A small contrastive image-text model, trained from scratch.
Training: soap at rate 0.0026, 6500 steps.
Rows from block 5 of the image encoder of a small contrastive image-text model, named by matrix and row number. Rows with one number belong to one channel. Each number is 200 + 20 x the weight over its row's rms, rounded and kept within 0 to 999. All counts start at 0. After the name is the row's rms in percent of the matrix's.
Before each channel's rows are labels from the 100 images, of 14976, where the channel reaches its highest value: "strongest on" is what is common among them. Only what is clearly more common there than usual is listed. The data: simulated stained blood smears.
# convs1: 3x3 conv (encoder.blocks.5.convs.1.weight, 144x144x3x3, standardized in use, each kernel summed), inputs 72-143
# convs2: expand pointwise conv (encoder.blocks.5.convs.2.weight, 576x144x1x1, standardized in use, transposed), outputs 64-127

strongest on: discs; kidney-shaped nucleus
convs1.101,092,219,174,168,194,196,220,218,179,194,197,159,160,172,181,179,181,210,230,219,179,218,184,181,235,220,243,223,209,201,203,184,222,192,146,220,198,191,243,184,185,176,215,205,200,177,189,194,215,181,171,199,214,200,221,199,180,215,181,175,197,202,194,187,185,216,178,178,172,198,209,200,199
convs2.101,107,191,171,171,198,204,174,190,192,187,202,192,210,187,200,187,176,238,179,185,227,216,225,256,225,184,222,175,193,210,190,220,193,167,188,199,179,216,207,188,202,175,183,184,214,170,237,210,191,179,199,193,235,189,192,183,197,194,244,201,200,210,177,196,188

strongest on: lobed nucleus
convs1.83,074,226,237,212,224,212,208,189,206,173,201,202,234,229,206,223,211,197,173,203,201,175,202,218,175,211,236,197,195,191,194,191,221,210,195,174,183,233,197,210,191,193,203,206,195,242,168,180,190,185,196,201,204,190,178,187,170,200,157,188,226,204,189,169,201,183,237,155,197,212,181,202,172
convs2.83,102,184,204,172,192,218,214,186,181,201,191,223,209,218,198,233,201,226,216,199,183,203,229,201,188,187,208,212,211,231,228,195,211,183,203,224,207,243,247,247,174,212,189,236,238,178,225,225,200,229,225,232,154,186,239,196,160,190,181,207,214,235,201,213,195

strongest on: discs; dark grains
convs1.140,130,217,250,257,195,190,228,183,227,256,215,180,173,190,191,184,212,205,222,228,200,206,178,182,250,199,191,220,198,206,170,166,207,203,199,191,208,198,194,168,212,196,195,201,190,205,195,195,196,202,197,218,196,184,211,196,197,194,178,184,195,204,206,182,210,195,173,191,183,192,201,221,203
convs2.140,097,194,191,166,216,213,200,201,186,160,187,173,202,177,215,199,171,245,218,174,206,194,215,258,213,186,232,201,209,201,207,228,189,211,181,189,189,174,193,190,191,175,183,198,178,191,246,205,206,207,218,198,220,185,179,191,179,205,211,234,204,214,179,190,185

strongest on: lobed nucleus
convs1.9,083,171,202,171,217,206,197,186,201,167,187,221,237,164,199,190,205,201,215,218,207,201,170,200,215,160,198,166,217,190,187,208,199,182,208,217,170,168,187,231,166,187,200,204,216,211,189,196,182,208,196,194,213,180,187,218,222,261,196,201,178,264,196,202,233,220,224,193,187,229,246,206,232
convs2.9,087,207,227,206,204,226,203,185,191,213,205,228,199,227,202,236,220,193,199,221,227,193,217,200,208,248,217,185,211,238,204,191,240,220,209,200,199,226,223,175,199,189,202,220,252,200,194,218,203,218,213,216,197,214,227,195,211,199,209,193,207,239,197,217,226

strongest on: lobed nucleus
convs1.7,110,209,217,190,184,202,189,204,194,153,187,204,222,182,215,190,188,232,219,173,197,217,202,223,213,194,170,215,202,210,199,193,187,227,208,243,216,180,183,198,233,164,224,167,210,201,216,199,175,209,194,211,180,168,181,233,188,209,191,178,207,208,202,172,170,226,190,206,155,204,174,254,230
convs2.7,097,175,155,205,233,238,200,195,213,201,226,186,203,134,186,184,165,175,227,229,230,191,216,191,185,226,187,176,198,206,232,224,186,207,172,194,194,173,196,161,218,187,165,190,212,213,175,252,206,234,218,194,227,226,159,200,227,184,188,185,180,232,187,165,208

strongest on: lobed nucleus; crescents
convs1.38,102,181,201,207,194,196,182,215,175,212,233,181,184,221,203,185,219,238,189,211,174,222,190,231,195,208,210,276,217,194,201,223,214,196,166,210,196,194,176,182,189,199,212,227,194,168,230,169,210,245,203,171,205,202,204,177,201,185,173,204,194,159,183,166,180,185,206,166,159,176,177,197,167
convs2.38,081,157,199,198,131,223,186,186,186,213,195,178,182,213,188,203,192,213,171,178,204,209,155,194,219,206,210,165,205,182,206,190,212,150,209,196,203,195,180,181,176,181,215,189,195,191,200,167,209,195,206,205,199,201,191,199,190,176,196,184,193,191,200,202,229

strongest on: lobed nucleus
convs1.10,103,215,203,194,191,214,223,218,201,238,223,184,174,231,184,208,204,180,219,161,200,194,198,199,220,193,221,154,205,175,187,171,214,201,178,197,231,205,192,189,265,205,206,210,185,209,211,207,188,230,186,200,194,185,197,207,172,205,175,205,191,194,183,212,207,214,128,177,185,181,194,173,201
convs2.10,098,234,171,232,228,203,197,211,219,208,199,206,201,173,200,195,189,187,186,139,178,183,265,205,197,196,208,203,194,217,205,187,217,219,211,185,213,235,188,188,194,186,235,216,227,221,210,254,229,203,181,190,190,230,198,212,219,195,190,187,226,224,219,177,174

strongest on: discs; no large cell; ovals
convs1.79,072,198,192,205,222,201,183,202,212,197,205,214,218,205,217,177,196,189,263,201,202,190,186,181,213,191,193,187,186,204,209,211,191,219,219,199,203,174,210,204,157,203,216,194,181,192,186,198,182,180,213,191,199,186,200,179,191,194,180,193,189,239,173,175,183,203,194,217,220,198,220,193,202
convs2.79,076,229,199,203,186,205,171,195,221,209,164,196,218,215,187,199,186,212,192,184,227,199,233,210,215,245,224,168,206,154,215,177,176,173,187,202,219,206,214,188,164,220,207,211,226,174,229,204,190,216,203,206,189,190,177,193,200,223,213,194,220,211,174,217,217

strongest on: lobed nucleus
convs1.117,099,224,209,197,205,188,182,188,191,162,230,222,160,214,196,206,207,235,213,186,204,190,178,201,191,188,175,205,188,176,204,208,177,200,186,218,168,240,168,157,182,218,223,216,202,220,193,200,204,155,181,189,190,189,210,216,220,216,204,219,194,183,192,186,236,220,180,231,227,166,240,183,212
convs2.117,075,177,200,190,224,227,194,189,174,199,204,188,184,223,178,210,239,198,166,181,169,201,202,206,214,219,203,175,198,198,198,173,213,172,191,204,200,222,218,182,171,194,192,234,188,208,202,215,222,217,207,194,206,199,207,195,188,264,208,194,190,220,172,185,199